A small CTC image transcriber, trained from scratch.
Model: 11.9M parameters, norm layernorm, activation relu, layers 12.
Training: muon at rate 0.0082, 17100 steps, batches of 64.
Data: trained on short English words printed on busy colour backdrops, 12.1 epochs.
Rows from block 8, named by matrix and row number. Each number is 50 + 15 x the weight over the matrix's rms, rounded and kept within 0 to 99. All counts start at 0.
# fc1: token-mixing MLP up (model.blocks.8.mixer.f.fc1.weight, 192x256), inputs 86-171
fc1.19:41 28 38 77 43 77 54 78 57 76 83 52 33 66 45 61 56 54 20 36 62 54 24 66 48 95 75 45 46 46 48 51 42 31 40 62 72 54 68 59 38 42 41 71 42 52 36 04 43 53 05 38 06 60 40 39 62 53 40 50 51 56 58 49 27 20 49 51 51 57 57 27 70 89 95 40 62 47 26 42 41 28 50 48 63 51
fc1.20:45 21 35 57 46 50 48 60 60 23 69 65 44 74 47 49 37 69 82 47 35 36 55 75 69 60 42 48 52 42 45 54 69 26 63 56 54 26 44 99 75 65 40 48 30 52 65 34 58 61 59 53 31 27 55 69 69 52 52 38 43 37 54 61 29 32 73 64 52 24 52 68 87 66 25 54 39 26 41 63 41 57 63 44 35 46
fc1.21:58 34 43 52 26 47 40 80 40 54 63 65 72 39 41 83 56 61 70 25 64 69 60 58 47 44 74 65 65 62 60 57 49 52 37 50 52 64 70 39 36 63 67 67 52 57 49 59 57 69 52 40 25 59 60 58 58 56 30 54 60 58 59 29 81 56 39 58 43 30 74 20 60 55 93 41 42 62 63 58 55 42 15 37 46 51
fc1.22:44 45 46 66 60 54 67 51 42 79 71 66 26 55 51 64 45 33 54 50 46 47 87 50 63 66 50 64 56 58 80 54 45 44 29 29 60 61 79 44 49 27 55 73 63 41 49 52 59 52 51 45 64 74 67 40 49 77 20 59 43 46 20 63 34 64 56 45 45 84 86 72 64 35 32 40 46 40 50 51 42 55 35 73 62 51
fc1.23:43 75 49 52 64 52 59 33 35 61 54 33 39 18 40 38 42 81 53 47 38 56 51 41 40 72 41 49 51 41 45 66 42 69 24 71 61 46 49 46 46 51 65 39 36 40 57 40 57 73 06 34 43 27 60 31 44 16 60 43 34 42 55 30 71 74 32 99 63 56 60 34 45 53 42 51 45 25 66 49 73 47 30 54 70 58
fc1.24:68 65 30 54 74 56 60 78 59 94 42 57 34 20 46 45 55 38 44 54 57 48 54 65 72 86 44 47 61 31 53 46 63 62 17 72 49 44 44 73 57 76 54 52 67 41 34 52 84 52 28 50 41 88 53 75 60 48 62 64 41 27 37 45 62 31 55 46 69 56 42 52 70 33 58 54 18 31 28 58 47 33 70 54 94 40
fc1.25:43 52 46 58 79 56 69 57 41 70 26 51 44 51 49 32 50 60 59 40 66 62 43 76 30 42 55 51 59 48 46 31 31 22 65 49 49 75 71 60 25 61 63 48 41 21 51 36 54 53 62 68 49 66 51 24 33 54 71 65 57 49 44 39 50 52 49 65 55 78 62 57 07 43 60 54 35 51 73 69 48 31 87 69 64 68
fc1.26:53 44 67 56 61 51 09 48 47 54 60 34 33 46 54 70 47 40 46 66 47 47 21 27 39 33 36 50 48 47 39 55 59 34 74 76 52 38 02 31 34 86 52 41 39 62 67 62 51 38 46 76 42 44 20 11 46 57 53 66 45 35 63 67 64 42 53 86 40 40 18 33 60 62 53 31 29 50 54 44 47 21 51 57 80 07
fc1.27:53 65 73 55 32 15 55 61 60 63 37 60 59 52 47 54 69 56 65 49 38 17 22 72 77 58 52 49 57 37 52 36 55 28 55 46 41 00 19 59 57 45 35 51 64 59 59 52 50 50 61 38 35 16 26 32 66 47 40 50 48 41 65 72 67 49 72 49 53 00 19 59 53 49 78 60 49 67 50 51 46 54 73 53 35 36
fc1.28:71 63 53 47 32 43 57 20 30 39 30 58 62 57 38 54 69 40 51 45 58 40 58 51 24 36 16 44 92 57 38 77 73 70 36 60 48 44 73 38 51 46 26 47 33 56 37 42 61 68 56 59 60 47 25 65 43 56 12 44 44 64 62 65 64 65 41 63 11 51 49 57 39 26 44 60 64 56 50 36 85 88 80 51 37 37
fc1.29:41 37 34 35 64 68 58 35 65 23 69 50 54 36 62 35 20 60 48 67 47 55 56 35 53 72 40 57 68 48 85 61 57 39 24 39 43 70 76 41 50 71 55 63 63 46 61 42 56 47 56 48 67 73 68 41 82 31 68 62 49 79 31 40 67 59 39 37 79 52 70 40 51 57 54 51 27 50 57 38 46 08 24 45 16 54
fc1.30:43 49 48 41 32 57 39 30 37 50 00 63 85 79 45 51 46 41 47 54 52 78 26 46 62 66 39 36 44 72 37 49 35 45 51 42 34 52 47 53 38 49 42 36 49 42 67 44 44 60 57 15 18 49 44 63 56 18 12 67 72 32 53 26 54 72 45 52 31 44 57 34 49 59 25 55 57 68 81 74 79 33 86 51 64 51
fc1.31:43 33 31 44 71 27 52 40 44 55 46 55 38 29 41 32 46 39 59 72 44 85 49 47 25 11 67 43 47 45 39 57 38 67 51 36 56 58 38 29 34 67 65 62 69 65 61 33 39 38 39 48 49 62 39 33 51 37 52 66 45 50 30 39 34 19 42 37 38 49 56 42 39 63 54 33 64 61 39 61 43 48 32 81 55 66
fc1.32:46 67 33 44 65 60 16 65 77 67 36 51 33 63 54 40 39 54 34 43 59 43 44 56 70 71 44 65 47 55 51 50 46 65 45 52 75 21 51 31 87 52 44 32 54 48 40 50 30 44 69 35 65 54 17 98 92 29 42 34 21 77 20 61 64 27 40 77 38 40 50 78 69 39 22 49 63 39 80 54 73 48 07 67 42 45
fc1.33:33 31 39 51 62 64 35 69 52 35 59 47 62 55 65 55 55 57 22 58 66 47 46 44 50 56 19 86 29 41 67 64 82 22 42 19 54 75 60 51 44 49 57 29 67 75 41 55 54 47 14 62 91 54 27 38 50 79 39 61 58 43 71 72 47 56 37 19 53 56 37 48 52 66 61 85 38 80 63 39 65 38 25 09 43 55
fc1.34:49 45 64 68 64 68 15 90 48 20 44 53 39 66 64 32 43 36 29 50 65 81 47 45 56 73 42 60 33 57 34 56 49 65 45 62 52 43 18 78 39 42 75 49 15 46 61 39 44 80 64 56 74 58 58 45 70 29 06 57 81 54 26 49 16 38 45 70 51 27 47 33 58 93 53 68 44 99 52 49 69 55 60 55 62 53
fc1.35:49 62 37 77 42 60 49 63 47 56 34 46 68 74 46 59 52 35 66 50 58 41 73 44 26 04 62 49 70 48 72 53 75 30 53 36 87 45 86 49 46 50 82 39 41 46 32 18 45 57 23 46 63 64 63 32 39 37 54 56 71 39 24 53 68 64 41 18 58 47 48 66 36 37 86 73 28 55 48 31 38 27 45 53 61 69
fc1.36:42 44 86 45 56 63 55 54 45 86 84 61 43 52 44 48 53 52 45 52 55 52 65 69 24 55 59 55 48 45 41 31 54 75 60 63 67 61 46 60 48 52 25 41 71 49 34 22 53 66 31 59 78 82 63 59 75 41 40 24 24 64 35 52 53 57 55 56 49 53 40 51 38 73 62 63 51 38 55 70 44 42 29 57 52 79
fc1.37:46 69 37 48 26 47 58 34 52 75 05 32 54 40 57 45 62 54 59 85 57 64 75 40 28 24 50 63 33 44 25 80 45 58 60 49 52 51 83 71 23 64 42 62 55 52 66 77 62 57 86 52 56 57 50 29 48 55 57 70 66 45 21 52 71 61 38 38 48 51 48 45 46 58 42 39 78 38 23 52 44 48 14 56 40 44
fc1.38:59 33 44 34 24 42 51 52 41 41 32 30 46 47 58 80 61 43 10 37 48 61 41 48 57 71 39 49 40 41 61 54 63 76 66 69 64 23 59 34 41 46 28 37 35 35 72 74 45 24 47 45 57 45 53 33 55 54 36 30 44 23 58 65 71 55 58 43 48 35 55 41 32 59 48 45 53 29 56 90 68 36 30 53 35 52
fc1.39:52 67 36 33 05 19 53 56 50 47 54 38 45 57 43 60 45 65 47 49 13 09 38 71 92 34 38 45 53 79 62 49 82 63 65 31 05 00 47 62 60 51 46 51 63 70 32 45 55 76 62 25 19 10 66 71 60 28 76 58 72 52 53 40 54 60 54 40 11 00 43 70 75 44 52 47 24 42 50 46 76 65 43 30 09 32
fc1.40:45 37 33 41 55 55 36 15 70 20 73 61 57 43 57 60 75 52 26 43 55 47 73 25 52 46 48 53 55 54 45 29 66 78 56 55 28 31 62 52 37 54 42 58 34 30 45 78 69 58 30 42 53 30 34 56 34 61 70 57 36 48 40 49 72 57 57 46 56 31 37 52 47 58 37 44 31 37 66 38 59 77 71 59 36 32
fc1.41:67 41 49 36 43 61 48 59 49 44 48 60 69 33 20 42 54 52 32 47 57 55 48 40 35 53 27 65 55 41 20 44 59 52 47 57 42 36 34 48 47 50 60 71 63 39 30 53 39 44 27 22 44 45 42 84 34 30 45 52 74 31 23 50 55 41 38 66 07 45 60 68 59 80 35 63 36 83 35 56 64 59 41 49 60 54
fc1.42:52 32 64 45 39 66 59 24 59 72 65 58 40 42 57 53 48 62 43 32 80 62 34 69 55 69 42 39 66 43 34 35 61 54 36 16 51 41 53 59 32 61 53 37 40 40 53 72 34 53 51 42 44 77 61 26 43 99 36 51 22 59 70 34 33 33 53 54 63 65 41 50 46 59 55 48 57 40 64 34 39 79 53 39 66 74
fc1.43:48 81 53 60 48 45 53 82 26 51 56 62 43 40 59 48 53 96 30 37 24 24 44 62 68 14 47 40 60 34 19 73 51 65 81 18 67 28 38 58 79 54 55 49 35 57 51 42 83 73 61 41 29 42 59 50 68 43 38 39 55 33 51 36 42 95 52 57 51 30 75 52 62 62 61 45 67 41 27 47 39 42 63 24 31 56
fc1.44:51 75 55 90 54 59 48 53 27 34 33 33 55 46 60 55 22 59 77 24 52 25 40 25 50 46 37 54 57 45 51 49 49 28 61 23 65 65 52 41 44 48 55 48 61 16 48 29 73 56 52 65 50 48 53 47 44 84 56 46 65 69 50 43 68 13 49 15 44 19 25 35 50 67 43 67 36 27 66 34 50 00 84 52 72 42
fc1.45:58 97 13 81 47 56 51 40 52 54 53 53 33 47 37 58 52 81 35 48 41 38 53 45 30 49 39 78 37 53 56 57 59 81 00 34 63 69 51 45 34 48 46 33 64 63 23 69 62 60 59 38 45 63 59 45 53 52 60 55 61 35 57 41 53 24 64 26 43 59 50 11 51 62 27 38 40 61 62 46 47 53 27 45 31 41
fc1.46:55 43 58 27 34 45 66 46 64 43 31 45 53 61 77 21 52 67 60 28 23 36 68 64 81 54 53 52 50 52 59 42 54 39 32 40 52 39 74 66 66 51 37 46 67 65 41 23 89 40 68 51 48 39 69 79 63 39 44 62 59 51 47 41 48 56 56 67 56 33 60 51 25 46 36 60 44 48 63 54 38 62 74 46 31 56
fc1.47:61 64 68 86 53 82 62 75 48 53 42 51 52 55 28 34 56 68 75 82 72 57 34 43 28 40 48 61 68 42 54 49 65 50 75 87 85 44 35 40 66 50 47 71 46 51 66 48 49 70 80 65 34 51 26 38 35 33 41 51 45 51 34 34 56 52 81 66 82 51 40 50 26 29 72 64 46 51 51 44 54 72 99 87 49 75
fc1.48:48 64 63 46 66 46 70 34 63 43 38 41 41 33 60 65 38 52 41 42 45 52 62 62 65 54 57 58 49 38 29 32 75 81 46 68 66 50 65 55 78 61 27 15 61 42 55 70 57 40 86 48 32 61 55 29 76 48 54 54 44 47 61 36 35 26 50 50 51 41 60 51 64 26 32 55 65 43 46 70 71 71 33 59 66 52
fc1.49:84 35 45 59 44 68 65 20 41 32 19 40 25 42 82 15 28 37 90 51 21 40 85 38 19 73 59 57 47 50 32 67 46 46 47 39 39 53 63 57 72 56 31 34 64 41 31 29 39 45 89 55 49 67 50 32 74 53 55 63 58 59 50 65 38 62 50 36 00 67 80 51 32 44 54 37 48 55 43 65 48 55 49 57 30 52
fc1.50:64 59 68 56 36 78 49 67 41 71 39 61 61 76 32 37 62 68 57 22 62 66 45 57 65 46 77 59 56 46 34 46 51 50 48 20 46 55 42 40 13 68 36 68 51 59 28 30 58 36 77 62 25 67 61 48 53 61 63 25 49 39 42 45 51 39 58 21 38 89 33 39 46 42 39 53 81 61 68 72 45 45 45 08 45 79
fc1.51:40 35 68 38 39 37 61 69 33 52 25 59 31 48 47 57 60 38 53 58 40 54 50 61 46 24 43 31 38 30 45 65 21 25 34 37 39 32 54 38 70 61 73 48 61 48 65 62 47 36 66 58 72 41 62 44 39 47 66 53 47 50 75 46 50 53 65 64 55 30 56 50 42 13 48 40 39 46 59 68 56 51 49 48 39 45
fc1.52:20 29 45 43 50 54 50 54 44 36 44 45 22 28 51 76 58 30 77 46 52 42 63 52 47 50 49 38 14 23 59 86 54 40 55 51 44 49 47 35 50 31 47 44 29 49 39 46 36 52 58 29 27 29 26 64 49 56 58 60 38 41 66 57 43 50 41 54 42 42 59 33 45 59 44 55 44 44 58 58 51 67 55 41 65 55
fc1.53:59 34 37 53 80 53 18 67 38 53 45 55 30 16 70 52 59 36 57 47 51 56 46 56 56 40 40 29 48 39 79 78 47 38 43 50 42 71 57 26 56 34 53 37 43 40 54 66 41 17 45 41 76 43 55 41 49 50 66 38 36 24 58 69 59 36 46 03 65 58 19 57 51 54 63 34 40 58 67 71 54 82 33 47 65 60
fc1.54:35 59 56 46 71 69 51 57 35 59 23 52 43 47 66 38 55 65 50 45 57 75 19 30 27 39 54 34 13 44 48 79 65 78 47 77 28 56 30 87 46 47 67 64 40 26 49 37 33 88 55 45 53 70 34 71 42 32 45 44 40 33 55 40 64 47 28 28 28 54 51 28 43 00 51 40 70 45 47 74 66 38 50 42 41 62
fc1.55:50 42 28 09 49 34 51 68 55 42 70 55 45 64 80 59 49 34 38 54 41 47 68 63 33 40 62 55 68 47 42 57 49 54 66 68 20 37 80 63 28 44 77 63 70 61 69 69 39 38 55 61 39 52 59 63 38 59 79 32 56 38 20 47 27 30 29 70 36 27 30 53 41 60 76 47 48 66 64 52 72 40 39 70 35 20
fc1.56:46 42 55 21 24 36 55 55 72 71 46 59 54 70 45 51 73 34 53 27 65 79 83 60 50 66 50 66 60 67 62 32 66 47 50 63 31 34 90 77 66 36 42 64 53 52 52 58 35 45 41 20 29 42 99 76 69 72 43 54 46 52 58 67 53 48 45 34 40 50 77 66 41 67 49 71 64 61 47 49 48 37 59 58 44 48
fc1.57:64 53 25 29 66 41 57 67 44 39 60 27 34 70 39 85 43 42 40 50 61 64 38 60 58 41 53 54 71 51 26 27 20 75 43 46 21 59 60 54 30 73 55 50 31 33 44 47 43 30 48 42 52 52 51 36 59 65 61 38 41 61 56 45 33 41 26 48 57 41 74 69 49 43 54 66 63 35 47 20 57 43 69 56 61 38
fc1.58:51 50 20 55 53 66 57 42 42 92 55 59 39 59 63 49 51 89 51 33 34 63 50 45 36 30 32 60 13 35 38 37 45 38 27 24 77 40 45 51 37 63 67 59 29 88 59 61 33 62 33 39 72 56 13 41 46 72 68 47 54 27 50 65 72 35 37 55 69 80 37 50 48 34 26 55 28 59 76 69 55 54 41 35 52 60
fc1.59:55 37 28 64 64 28 37 81 42 65 64 53 54 33 56 56 48 46 41 68 49 27 57 33 40 61 68 64 48 34 83 56 78 38 82 60 69 47 20 61 64 40 46 52 48 52 64 53 63 69 43 39 52 55 39 29 43 33 41 59 48 39 47 63 59 67 37 41 21 39 63 61 57 16 50 40 60 46 21 37 49 50 57 76 40 58
fc1.60:60 61 38 53 53 40 56 40 50 44 00 72 44 54 36 47 56 55 58 52 54 56 61 51 37 33 51 56 54 65 35 40 59 70 61 16 49 63 58 40 40 43 40 40 61 52 48 43 36 42 50 51 38 73 47 57 75 39 88 67 45 48 52 53 47 79 51 17 51 44 53 50 44 59 68 59 58 75 82 24 67 38 32 20 72 56
fc1.61:31 66 39 73 73 42 56 70 61 67 60 48 69 33 43 39 48 11 36 69 62 48 53 49 29 13 43 73 24 58 60 58 52 28 14 60 76 52 43 46 59 56 63 58 50 46 50 50 47 00 14 82 73 43 45 45 37 61 77 33 75 31 50 54 43 31 44 85 76 61 50 54 69 63 48 43 66 33 61 60 38 17 16 69 73 26
fc1.62:22 46 48 57 74 67 44 18 50 33 20 28 60 35 63 40 63 54 71 71 28 53 32 63 56 24 75 55 58 69 54 62 73 60 69 39 35 73 54 63 51 43 29 46 43 65 49 50 64 41 55 46 59 50 67 52 38 82 61 49 48 53 45 49 48 65 32 35 52 44 58 54 51 33 62 70 76 77 33 35 36 73 32 30 49 55
fc1.63:41 19 48 60 34 75 67 74 55 34 45 55 44 65 33 79 64 64 82 82 42 51 85 50 50 22 51 38 53 25 52 48 51 68 56 71 61 94 35 57 39 56 36 42 59 53 31 42 60 72 80 59 19 51 68 40 57 84 53 37 61 36 45 49 71 47 62 38 12 70 41 60 57 45 53 56 42 45 30 20 49 51 34 54 40 34
fc1.64:51 66 49 54 44 71 31 33 41 39 47 62 44 51 79 39 56 56 58 50 64 39 63 36 36 49 76 61 63 69 64 70 52 75 55 47 28 63 39 65 30 41 37 51 56 60 56 35 24 49 66 24 55 70 51 50 63 41 30 32 58 47 60 35 75 45 19 34 65 51 25 36 40 45 47 37 72 56 59 53 46 69 61 39 69 44
fc1.65:37 27 75 79 46 31 59 45 54 56 72 35 45 36 69 65 50 00 79 67 42 29 49 23 71 61 56 23 37 39 69 35 47 44 58 54 32 30 57 61 56 55 31 39 36 57 55 51 48 21 56 76 42 22 51 82 44 45 72 36 37 30 57 76 42 19 69 77 43 22 44 59 42 52 71 45 51 40 83 23 33 51 50 82 37 54
fc1.66:66 30 76 82 38 40 67 30 62 17 99 40 71 50 70 48 48 57 55 37 19 66 78 41 50 29 78 50 48 39 40 62 59 58 93 47 55 42 30 86 64 81 36 58 26 59 79 26 36 66 48 55 20 53 59 44 44 31 52 26 40 62 48 52 42 61 44 56 36 72 62 48 64 62 88 23 57 39 63 58 44 18 63 57 33 43
fc1.67:57 98 47 36 74 64 20 59 44 41 50 63 40 80 53 49 36 52 45 56 49 38 45 29 43 68 71 29 40 55 46 61 37 71 32 63 40 40 60 34 48 44 43 54 38 32 39 51 27 48 45 40 50 51 49 46 45 80 61 28 56 38 39 46 43 46 39 33 77 50 64 36 36 51 85 29 52 89 49 36 59 61 40 38 59 22
fc1.68:38 48 23 56 43 60 54 60 41 58 43 57 44 24 66 58 42 29 41 71 58 57 55 48 48 34 47 70 45 29 39 49 37 59 24 39 48 52 58 62 51 63 27 40 51 38 84 43 40 39 47 54 62 43 69 52 51 60 55 76 58 63 27 43 73 48 25 50 51 45 53 67 42 86 26 65 57 55 57 59 42 28 56 40 88 40
fc1.69:34 61 58 63 35 50 69 40 60 40 37 67 36 43 39 61 38 71 45 42 47 28 38 66 62 47 40 62 31 41 40 11 53 42 24 58 18 47 56 96 44 60 44 44 34 42 46 54 48 46 33 32 35 41 55 62 59 18 44 25 43 50 37 38 47 56 39 55 43 52 52 60 53 46 57 48 69 61 45 59 40 80 60 50 60 72
fc1.70:46 66 52 73 77 39 50 34 48 40 51 23 70 47 50 55 21 26 75 54 53 61 66 37 30 38 63 77 74 47 45 59 38 52 60 57 78 59 20 52 70 34 56 56 57 56 67 16 46 31 44 41 61 53 48 47 53 44 50 37 47 49 58 38 73 42 46 42 55 45 49 36 65 39 50 67 51 71 55 37 24 46 73 56 68 57
fc1.71:73 76 53 30 30 30 63 19 54 57 48 54 32 55 55 43 44 63 49 32 49 35 55 50 43 70 65 82 59 68 43 54 61 68 83 61 50 53 54 51 62 54 64 36 45 61 40 49 74 66 43 46 37 36 58 43 58 37 48 23 50 46 61 58 64 67 47 43 18 56 54 71 42 21 45 54 53 59 58 50 59 56 61 64 76 47
fc1.72:36 80 44 90 41 35 45 47 72 43 41 59 57 66 58 33 47 50 33 65 74 57 62 54 21 45 52 51 43 53 45 56 70 50 00 44 46 51 70 28 63 41 53 38 46 70 57 62 51 31 31 53 67 19 59 49 24 48 25 45 67 71 48 26 58 57 29 64 74 27 36 46 38 35 64 64 69 47 38 74 54 76 23 64 49 43
fc1.73:52 59 44 38 61 33 54 73 47 59 31 50 73 40 47 67 40 29 36 47 39 52 62 56 50 79 51 40 84 55 68 49 49 39 30 56 52 57 36 62 54 52 49 46 82 46 56 54 41 45 56 50 66 62 38 43 68 35 46 69 37 53 45 49 58 39 52 19 50 59 43 60 51 71 56 75 58 42 54 64 19 65 60 47 55 51
fc1.74:58 52 38 47 30 60 55 40 55 32 32 50 64 47 19 69 46 51 53 28 45 50 48 49 44 37 26 49 55 62 67 68 41 63 53 57 20 72 58 48 44 54 71 68 52 50 56 66 54 50 54 48 44 63 51 44 37 27 49 70 23 69 19 42 75 47 39 60 29 30 57 45 49 42 09 50 40 61 58 40 68 47 83 43 55 53
fc1.75:58 45 55 50 35 41 48 46 51 57 22 44 59 53 66 67 54 47 50 35 58 34 19 18 37 44 54 39 49 67 57 46 42 31 59 50 65 44 07 48 58 56 47 61 37 52 51 36 53 09 58 37 48 42 14 32 61 68 53 50 43 61 41 49 52 52 50 52 47 22 29 39 52 38 49 50 55 76 49 48 58 48 48 48 50 14
fc1.76:62 65 36 59 77 45 52 54 39 42 56 60 44 55 32 65 61 80 55 39 48 38 94 35 30 49 61 61 25 30 55 37 60 40 46 20 63 36 47 27 46 45 29 61 42 41 74 72 44 39 59 56 48 47 53 59 35 53 48 43 43 68 55 73 54 70 37 37 46 36 35 42 45 72 41 29 37 49 36 49 51 89 73 41 38 44
fc1.77:55 30 38 39 49 61 72 36 50 53 49 53 36 54 36 26 56 45 72 46 48 40 65 79 67 97 37 71 48 42 42 44 40 43 36 29 47 63 41 64 54 78 49 62 26 50 47 73 47 31 39 38 46 32 57 44 51 34 61 74 39 41 21 49 57 23 57 20 35 43 48 50 50 19 37 54 66 32 50 60 44 31 48 44 31 69
fc1.78:46 82 42 34 62 42 48 67 59 70 35 56 55 86 41 45 34 54 49 44 57 51 54 25 55 39 51 91 59 63 36 29 54 42 48 47 60 43 46 33 55 38 51 76 79 87 20 25 39 51 63 54 51 62 36 55 36 66 60 56 85 69 19 38 27 44 79 81 19 61 26 38 68 30 36 76 34 66 29 42 44 57 44 33 61 38
fc1.79:67 77 53 89 47 49 64 69 60 31 54 55 66 68 66 45 57 52 54 52 39 37 51 60 77 49 59 50 64 64 62 63 71 57 55 70 41 44 48 79 47 49 52 71 55 35 41 75 64 93 54 59 50 38 25 67 54 60 47 57 52 43 46 63 57 76 50 62 29 55 54 46 61 00 67 53 67 25 53 47 65 36 71 53 43 13
fc1.80:50 37 31 27 19 46 63 47 43 38 58 41 56 25 71 57 59 49 17 19 06 46 73 33 53 56 82 49 58 58 56 72 63 50 40 00 07 26 61 58 44 41 79 35 53 64 49 42 56 33 38 07 40 44 62 49 66 48 65 38 45 39 44 65 47 28 27 18 23 44 49 62 44 30 74 45 56 48 68 63 45 50 18 23 42 47
fc1.81:64 84 33 35 67 48 56 45 54 91 68 44 55 49 43 12 37 58 78 49 62 58 37 41 36 70 64 47 40 76 44 66 70 50 62 48 45 64 40 78 37 42 27 57 31 50 33 52 47 44 52 55 38 46 49 45 27 62 26 47 27 37 44 68 55 27 73 59 45 45 53 54 51 56 59 49 52 52 59 41 49 64 56 45 61 56
fc1.82:45 45 46 56 54 17 37 49 58 09 57 56 62 74 69 45 32 48 63 51 38 24 48 33 52 70 39 31 49 34 71 52 62 54 38 56 66 77 42 45 48 27 64 45 56 50 43 53 51 75 41 62 65 56 51 37 50 70 23 59 37 38 46 63 63 65 48 37 64 58 59 66 45 43 62 61 34 43 53 69 45 09 37 39 78 32
fc1.83:59 29 50 43 55 44 51 64 26 68 50 64 41 39 42 43 50 30 45 18 63 64 52 40 24 35 45 44 50 76 51 53 82 75 50 32 67 59 50 32 35 23 53 53 74 66 19 33 56 37 44 23 82 83 63 41 39 57 47 48 58 51 36 59 50 50 55 64 48 86 57 35 40 24 06 54 57 42 52 42 57 58 27 39 73 78
fc1.84:81 45 69 36 35 34 42 36 54 75 34 19 58 80 73 50 48 16 62 46 49 64 46 54 45 35 51 45 29 57 84 64 39 10 54 46 22 64 66 42 52 47 57 51 45 38 90 50 53 54 49 50 44 62 48 61 34 52 50 57 58 41 74 67 51 39 60 50 43 41 58 52 53 47 47 71 47 69 52 47 54 71 69 58 54 81
fc1.85:62 65 45 15 32 71 54 45 49 90 41 46 06 78 66 73 49 54 69 45 61 42 40 64 72 36 40 46 49 44 37 66 54 48 61 44 39 99 71 38 72 72 47 30 15 76 67 76 72 48 45 56 36 66 58 35 35 48 68 18 20 40 77 59 55 69 59 31 35 60 55 46 72 65 54 65 29 55 53 40 55 58 35 49 31 86
fc1.86:33 81 56 52 40 46 56 55 62 99 65 49 73 58 65 50 36 32 59 64 24 67 77 29 43 48 62 43 52 31 57 47 59 59 20 31 14 68 46 33 82 54 32 54 36 29 64 47 66 37 70 26 63 79 32 63 67 37 46 50 50 51 41 56 33 38 61 34 29 67 62 60 88 45 43 32 56 46 50 41 49 49 76 69 66 65
fc1.87:45 19 62 67 73 77 70 56 64 49 99 47 31 28 54 50 66 36 35 54 28 54 79 42 81 67 81 65 34 41 46 49 27 51 51 53 54 70 61 46 42 50 65 53 55 30 45 62 49 62 76 45 42 45 54 49 49 37 24 37 51 48 42 18 50 47 50 33 45 73 64 65 58 99 36 45 32 50 61 36 45 28 30 55 25 39
fc1.88:69 65 56 53 33 47 44 27 41 77 46 45 59 46 53 46 67 62 54 76 42 35 49 47 41 45 25 66 49 35 36 33 56 70 07 56 18 08 56 49 56 80 58 40 53 62 26 37 28 59 37 51 35 48 41 48 57 60 51 74 66 39 38 46 86 45 50 48 30 47 42 76 43 64 58 27 60 63 61 49 69 43 42 59 54 39
fc1.89:18 51 32 49 59 82 24 38 65 60 77 51 65 51 63 59 53 40 59 42 61 49 46 42 36 50 56 39 33 65 56 44 50 21 79 27 50 55 62 49 26 31 29 58 46 33 76 41 60 31 52 64 21 60 54 16 42 46 61 30 68 55 68 67 34 45 71 38 74 40 65 47 59 65 58 54 55 35 79 37 57 27 47 58 55 56
fc1.90:59 54 54 49 69 39 42 65 36 54 31 62 44 46 53 60 37 25 74 44 69 58 58 55 39 60 57 49 51 72 41 51 49 47 69 42 57 67 68 49 63 55 21 46 68 63 62 53 37 62 61 50 72 91 51 49 61 50 27 43 55 52 62 11 09 35 59 67 34 54 81 46 59 67 42 48 51 61 67 34 49 57 61 55 41 63
fc1.91:36 41 52 30 66 40 46 81 49 09 67 64 51 54 54 60 56 74 38 69 61 52 49 24 29 47 40 73 55 69 63 53 43 57 51 69 60 40 03 65 26 27 57 48 64 83 45 48 40 79 68 57 29 52 66 38 50 00 60 51 51 71 50 47 40 43 26 69 40 55 36 65 32 32 39 66 56 62 51 53 44 52 80 59 54 73
fc1.92:46 31 70 55 37 53 21 56 75 32 78 47 30 24 54 63 42 58 42 73 74 66 67 70 64 36 68 45 66 44 71 52 35 64 53 37 52 76 61 46 74 80 23 54 45 54 54 54 59 62 30 38 45 16 44 48 66 68 51 65 27 49 54 48 59 45 54 74 45 45 60 57 51 52 37 53 41 37 32 59 45 71 65 71 48 54
fc1.93:37 56 28 45 61 54 34 42 39 70 54 75 45 46 45 45 62 60 85 91 32 38 48 63 47 49 60 72 34 57 50 54 26 51 44 48 39 55 46 34 43 38 35 70 51 48 31 37 40 48 76 70 34 73 34 48 59 56 79 64 37 68 54 47 50 35 62 78 62 39 37 43 04 59 28 40 46 38 50 40 47 10 67 62 72 62
fc1.94:58 70 59 51 55 72 38 61 57 29 99 33 42 34 55 33 67 38 36 43 62 45 54 32 60 46 50 64 65 45 44 47 61 29 70 48 64 46 43 43 72 56 40 61 45 47 39 43 65 56 47 25 58 50 31 52 55 68 73 49 49 68 65 37 59 67 11 48 58 48 39 37 47 45 32 68 32 40 54 32 62 57 46 69 69 40
fc1.95:49 46 54 42 58 23 44 17 56 72 61 63 50 59 81 49 81 34 61 74 51 44 22 51 49 52 61 35 53 53 75 50 47 68 37 62 64 65 36 41 41 49 47 38 63 11 68 75 32 33 44 50 31 40 74 55 70 52 60 30 45 57 77 33 45 47 66 57 54 27 63 63 42 60 56 43 61 66 70 31 52 55 28 52 46 45
fc1.96:36 42 69 63 47 54 68 23 30 35 95 27 29 46 36 49 44 35 45 45 43 26 73 61 47 33 32 30 38 56 44 49 51 36 63 60 84 50 82 77 43 47 44 40 50 45 57 44 60 68 21 48 47 28 95 63 26 19 64 44 48 46 66 66 70 50 49 79 55 41 70 49 34 52 20 48 37 36 31 50 66 50 59 43 60 46
fc1.97:55 35 29 29 68 63 39 78 64 95 75 60 50 88 59 51 38 55 15 23 65 55 34 49 86 56 74 87 78 76 59 69 56 40 38 24 81 55 44 34 39 46 65 49 49 39 35 43 32 61 50 55 83 65 59 43 58 29 43 45 63 57 35 29 43 47 23 53 52 68 31 53 54 82 84 59 53 51 34 36 52 22 17 65 45 56
fc1.98:68 21 49 43 57 32 23 56 56 57 52 58 57 45 52 57 53 48 54 44 53 68 37 59 48 55 68 23 58 51 56 40 51 62 53 08 51 23 62 52 70 41 62 40 48 67 80 59 60 62 24 37 40 67 44 48 57 50 66 40 75 56 51 48 48 25 41 40 58 76 46 26 26 50 33 43 81 40 55 32 43 62 50 37 16 74